{
  "arch": "resnext",
  "model": "image classifier",
  "dataset": "short English words printed on busy colour backdrops",
  "train_examples": 90422,
  "image_size": 32,
  "crop_scale_min": 1,
  "horizontal_flip": false,
  "cutout": 0.4,
  "targets": ["word"],
  "num_classes": 237,
  "norm": "groupnorm",
  "hidden_act": "gelu",
  "weight_standardization": false,
  "channel_attention": "se",
  "drop_path": 0.05,
  "depths": [3, 3, 3, 3],
  "kernel_size": 3,
  "stem": "single",
  "avg_pool_shortcut": true,
  "widths": [128, 224, 384, 672],
  "mixing": "cutmix",
  "label_smoothing": 0.1,
  "loss": "cross_entropy",
  "init": "kaiming_normal",
  "residual_init": "zero_last",
  "optimizer": "soap",
  "beta2": 0.99,
  "learning_rate": 0.0021,
  "beta1": 0.9,
  "shampoo_beta": 0.95,
  "eps": 1e-08,
  "precondition_frequency": 32,
  "max_precond_dim": 1024,
  "merge_dims": true,
  "one_sided": false,
  "adamw_lr_other_params": 0.00086,
  "max_steps": 5100,
  "batch_size": 256,
  "epochs": 14.4,
  "lr_schedule": "wsd_sqrt",
  "decay_fraction": 0.3,
  "final_lr_fraction": 0.01,
  "warmup_steps": 510,
  "weight_decay": 0.2,
  "adamw_weight_decay_other_params": 0
}
Rows from block 4 of a small image classifier, named by matrix and row number. Rows with one number belong to one channel. Each number is 50 + 15 x the weight over its row's rms, rounded and kept within 0 to 99. All counts start at 0.
After each channel's rows are labels from the 100 images, of 14848, where the channel reaches its highest value: "strongest on" is what is common among them; "place" is the part of the image that holds the peak. Only what is clearly more common there than usual is listed. The data: short English words printed on busy colour backdrops.
# convs1: grouped (16 groups) 3x3 conv (model.blocks.4.convs.1.weight, 112x7x3x3), inputs within the group 0-6, a 3x3 kernel for each
# convs2: expand pointwise conv (model.blocks.4.convs.2.weight, 224x112x1x1, transposed), outputs 0-111

convs1.67:47 13 55 54 64 53 42 21 61 49 73 56 58 90 45 50 58 50 59 20 68 56 57 45 47 44 49 50 31 54 47 30 66 50 31 65 42 35 49 51 17 34 66 58 56 53 58 62 57 72 29 42 46 36 49 85 62 77 67 46 49 56 40
convs2.67:68 49 59 39 20 47 52 40 63 43 24 55 52 52 63 69 20 67 44 49 48 51 53 50 30 46 43 43 24 52 51 46 19 82 45 34 51 47 34 85 52 51 60 34 57 47 38 86 11 44 40 24 43 53 50 51 60 55 50 50 43 51 74 25 60 51 44 12 48 55 52 42 58 81 60 44 53 49 50 38 75 59 54 54 54 47 54 66 53 42 30 53 39 33 47 65 52 57 78 38 65 43 46 50 48 52 48 46 41 43 40 40
strongest on: the letter a; capitals; the letter s
place: middle right

convs1.17:58 36 44 35 40 67 52 83 36 57 53 16 19 27 64 40 65 64 30 59 51 39 67 67 62 32 29 65 40 63 35 59 59 46 91 57 64 28 55 37 36 83 27 64 38 54 57 49 45 54 52 38 50 57 46 54 43 44 44 40 48 47 64
convs2.17:61 49 82 41 36 44 41 75 71 65 26 78 51 43 49 71 77 87 57 53 36 76 23 47 39 43 40 27 50 54 53 50 80 32 54 43 47 62 73 29 52 52 30 43 84 54 54 57 42 47 45 03 39 43 49 49 32 13 55 42 32 48 46 52 49 41 37 44 79 68 85 42 63 68 55 65 53 40 49 61 45 50 46 43 44 75 48 38 30 79 70 45 61 41 46 56 24 46 13 34 74 68 35 52 43 46 71 41 50 63 52 36
strongest on: the letter e
place: centre; middle right

convs1.87:18 53 45 51 80 53 64 66 18 29 59 40 37 52 49 51 77 45 59 43 45 53 40 51 36 63 52 39 29 41 59 71 66 40 40 33 50 47 67 44 67 34 50 32 54 64 39 53 40 44 51 37 49 54 66 89 33 52 23 56 32 60 87
convs2.87:41 49 55 52 15 66 30 43 68 57 56 57 50 40 59 81 18 46 56 47 57 50 71 60 16 45 60 45 33 50 49 53 37 87 50 48 50 49 77 62 47 51 57 64 47 54 68 41 77 57 53 29 21 52 64 51 33 54 36 45 46 52 59 12 59 51 66 52 42 55 82 22 28 31 36 57 69 34 60 45 41 69 70 42 48 38 47 61 40 57 61 48 47 35 45 45 00 44 45 34 55 40 14 31 22 60 70 42 51 60 52 43
strongest on: the letter m
place: bottom centre

convs1.18:37 57 36 30 57 56 45 55 41 54 26 42 67 08 81 51 12 87 65 36 55 37 41 55 44 44 63 34 58 46 45 50 38 46 47 38 34 36 67 25 22 44 39 53 46 39 55 53 48 63 59 38 63 60 45 74 45 48 79 51 66 52 58
convs2.18:61 50 51 52 50 55 49 37 65 85 36 30 55 48 48 41 62 77 36 57 34 43 50 83 41 46 16 56 37 53 54 26 74 60 47 49 52 26 53 71 50 53 68 54 42 75 41 41 72 26 70 60 38 52 35 60 72 49 71 51 40 54 42 54 61 47 61 47 84 63 51 84 39 35 50 75 44 73 61 66 22 50 44 52 46 64 49 56 41 34 15 45 56 38 39 67 38 52 74 16 10 32 58 59 32 52 47 43 57 40 54 71
strongest on: the letter e
place: middle left

convs1.100:56 61 40 63 39 52 25 70 29 39 47 74 60 35 53 49 45 61 50 64 32 65 44 51 49 56 49 39 73 23 57 37 66 50 49 72 55 34 68 34 55 55 62 48 19 58 45 45 54 49 71 46 29 35 44 33 54 99 22 62 43 36 48
convs2.100:49 47 44 48 69 71 57 33 72 44 43 62 45 51 60 31 34 50 66 72 38 63 49 04 51 50 36 73 49 48 46 47 35 58 43 48 48 62 82 55 43 51 56 55 72 71 49 56 24 44 32 58 63 47 50 11 34 44 21 50 33 53 57 66 62 51 28 62 51 39 47 52 26 38 42 50 42 51 40 59 41 40 50 47 47 36 52 70 32 67 62 45 31 60 56 43 56 49 78 16 30 18 45 74 35 49 48 86 39 58 72 42
strongest on: the letter a
place: bottom centre; centre

convs1.16:52 41 62 44 61 58 56 55 41 22 77 25 36 27 62 67 41 64 27 89 21 65 49 46 62 21 72 41 51 49 38 70 52 72 46 67 31 71 31 69 31 57 41 80 57 44 62 39 45 62 50 40 55 51 59 50 59 49 51 41 45 59 38
convs2.16:58 47 43 46 63 47 45 51 45 29 32 57 46 54 43 22 83 50 37 10 51 64 23 79 36 53 36 53 52 42 47 53 75 51 56 53 51 89 36 11 46 49 51 50 61 26 56 91 59 62 73 26 51 57 57 65 38 00 63 50 56 61 78 39 44 48 46 51 66 30 53 47 49 48 46 48 65 52 58 32 16 23 32 49 55 69 51 61 34 41 47 49 47 54 51 50 46 51 62 39 67 58 44 51 29 56 72 47 56 47 55 69
strongest on: the letter e
place: middle right

convs1.65:45 48 48 28 45 64 41 31 49 54 29 62 52 28 54 36 46 34 45 53 34 41 69 56 36 67 39 39 66 49 40 50 41 55 37 67 49 27 39 65 99 70 35 95 39 56 80 46 53 45 40 49 52 53 31 76 53 47 73 51 53 45 45
convs2.65:64 47 63 23 67 55 64 30 94 44 45 35 51 45 39 65 57 47 33 38 42 40 46 26 00 46 44 79 65 47 47 63 34 65 49 55 47 29 28 69 48 46 39 56 32 31 59 69 72 34 34 29 46 46 53 87 34 46 40 44 34 38 46 62 36 47 32 49 57 41 24 65 31 75 48 16 51 45 58 28 69 67 49 48 49 42 45 50 37 37 43 49 58 76 44 41 59 45 45 29 58 71 62 41 47 40 68 40 41 66 43 45
strongest on: the letter a
place: centre

convs1.12:47 20 41 48 82 56 50 66 39 46 34 28 41 56 86 67 27 47 41 51 48 47 58 44 47 39 48 38 54 62 50 58 81 46 38 49 67 62 35 53 13 41 30 49 58 44 74 63 67 60 40 48 38 36 46 83 44 53 47 73 54 51 18
convs2.12:47 53 72 54 37 54 56 75 57 76 34 57 49 42 44 34 64 50 51 57 34 48 65 55 60 51 35 37 43 48 49 42 21 33 46 13 48 48 56 42 50 48 49 55 83 66 51 17 47 53 44 49 50 44 61 00 56 72 51 44 34 58 30 44 41 41 61 68 86 57 32 73 06 47 90 65 59 53 39 80 53 60 39 43 41 43 45 46 46 37 50 49 53 46 46 55 30 50 30 71 68 66 46 41 38 46 35 35 47 60 45 64
strongest on: the letter a; the letter m
place: centre

convs1.68:65 19 62 50 44 60 46 47 47 58 30 30 73 71 42 67 70 55 44 57 66 48 31 44 64 48 43 52 37 55 18 59 76 60 25 56 45 35 54 15 55 81 44 44 62 70 43 58 32 52 64 75 61 26 54 52 57 39 40 78 59 40 43
convs2.68:46 52 73 37 27 62 69 30 31 66 66 72 55 45 52 50 31 58 69 59 67 45 55 99 80 50 32 58 59 50 53 50 48 37 52 55 46 60 41 47 52 48 51 63 50 47 46 69 30 37 54 65 46 49 04 85 34 52 51 48 62 53 40 48 42 48 47 45 64 48 71 12 61 21 51 66 48 39 68 52 37 35 67 48 47 27 49 71 51 39 39 51 59 30 70 33 21 49 25 43 56 97 55 62 33 23 56 47 58 40 52 41
strongest on: the letter a
place: middle left

convs1.95:69 53 32 37 47 48 43 59 55 63 60 50 37 52 30 71 50 54 54 50 35 24 49 65 27 34 66 50 46 41 34 82 63 48 36 65 40 51 20 40 29 59 30 50 80 37 48 45 93 80 43 54 33 49 55 57 72 48 38 71 48 34 46
convs2.95:54 46 41 46 56 30 78 73 66 57 48 44 41 51 51 30 40 33 65 62 49 41 55 64 58 47 50 33 33 51 49 53 57 42 47 39 44 58 32 59 50 48 75 53 58 57 55 60 33 43 87 65 67 44 37 52 55 42 53 57 38 25 37 40 69 57 77 40 26 56 64 41 78 51 56 60 29 54 56 64 24 56 51 53 45 48 51 45 29 70 70 53 69 46 41 39 87 50 33 68 92 33 50 25 43 53 37 39 70 65 59 59
strongest on: the letter m
place: bottom centre

convs1.14:52 50 58 37 46 58 54 44 55 59 11 66 74 28 99 19 75 14 46 41 37 22 82 33 50 35 49 58 40 49 69 66 49 31 57 49 64 54 57 44 53 57 41 49 62 49 36 60 58 63 52 54 52 42 49 55 54 64 47 38 53 50 52
convs2.14:72 52 40 38 48 35 78 48 42 68 51 58 52 55 57 18 61 66 64 43 53 49 63 72 58 57 52 85 32 51 52 59 48 32 55 63 51 62 77 16 56 51 78 42 73 55 67 45 49 40 51 48 48 50 54 82 51 95 50 58 56 64 34 41 39 41 35 77 57 32 54 57 51 49 51 40 49 43 71 72 00 46 38 50 48 34 49 77 53 47 47 51 72 48 47 57 45 46 58 41 44 36 48 54 35 59 43 70 56 48 42 64
strongest on: the letter e
place: middle right

convs1.89:70 99 73 37 54 21 34 43 36 47 77 51 81 34 37 51 37 44 36 38 62 40 57 47 67 50 34 36 55 54 58 71 49 46 23 53 55 60 50 34 70 29 47 45 52 45 61 51 48 57 50 54 54 60 56 22 43 52 45 69 35 78 29
convs2.89:41 46 65 76 42 63 63 47 37 65 39 57 45 53 69 30 39 58 45 32 60 50 40 75 49 49 37 68 60 47 46 51 29 73 49 48 49 57 53 67 47 51 53 46 58 64 38 48 59 76 54 66 30 42 63 33 52 67 58 49 54 42 32 50 37 55 68 58 61 56 50 00 65 50 36 58 47 44 53 26 52 34 53 55 59 34 53 44 11 65 76 53 39 75 56 55 58 54 34 44 84 02 35 68 77 69 51 39 49 56 49 41
strongest on: the letter w
place: middle left

convs1.69:40 26 56 43 61 47 77 57 37 58 68 61 49 61 58 42 43 46 65 42 50 42 46 50 52 48 28 34 10 30 37 45 23 62 48 28 26 34 49 51 86 31 50 25 44 42 56 38 27 70 78 26 42 49 52 70 69 49 38 55 55 46 60
convs2.69:48 53 53 58 37 27 62 41 57 44 56 66 49 54 35 76 65 43 42 60 36 55 63 52 51 38 54 40 50 49 50 44 48 54 49 66 54 25 45 24 47 51 49 46 89 59 39 48 47 49 54 36 47 52 52 32 42 53 48 53 26 55 42 44 33 49 82 47 45 40 19 37 45 32 19 29 13 46 61 36 99 44 55 48 53 36 53 57 44 48 53 54 45 60 72 25 59 55 34 48 68 63 81 47 54 50 65 49 55 62 47 47
strongest on: the letter a; the letter b
place: centre

convs1.91:67 33 54 39 31 54 56 61 45 37 60 55 26 50 58 47 56 61 62 21 64 50 36 64 67 39 51 32 37 65 43 30 63 51 16 58 36 43 51 45 35 75 60 27 69 49 65 46 43 82 37 28 46 53 33 63 56 59 89 36 46 78 38
convs2.91:43 52 60 08 32 47 67 33 83 53 68 44 52 48 40 34 64 56 55 57 66 46 52 71 56 48 22 30 38 49 51 46 51 43 47 56 47 13 45 00 49 47 45 37 32 58 56 55 28 58 75 62 39 48 56 54 52 08 58 43 56 45 66 45 48 45 41 19 49 53 52 51 24 26 60 62 27 60 47 43 26 49 39 46 52 43 47 69 32 41 40 50 47 35 58 51 69 49 41 57 37 34 72 74 55 44 42 33 53 30 54 62
strongest on: the letter f
place: middle left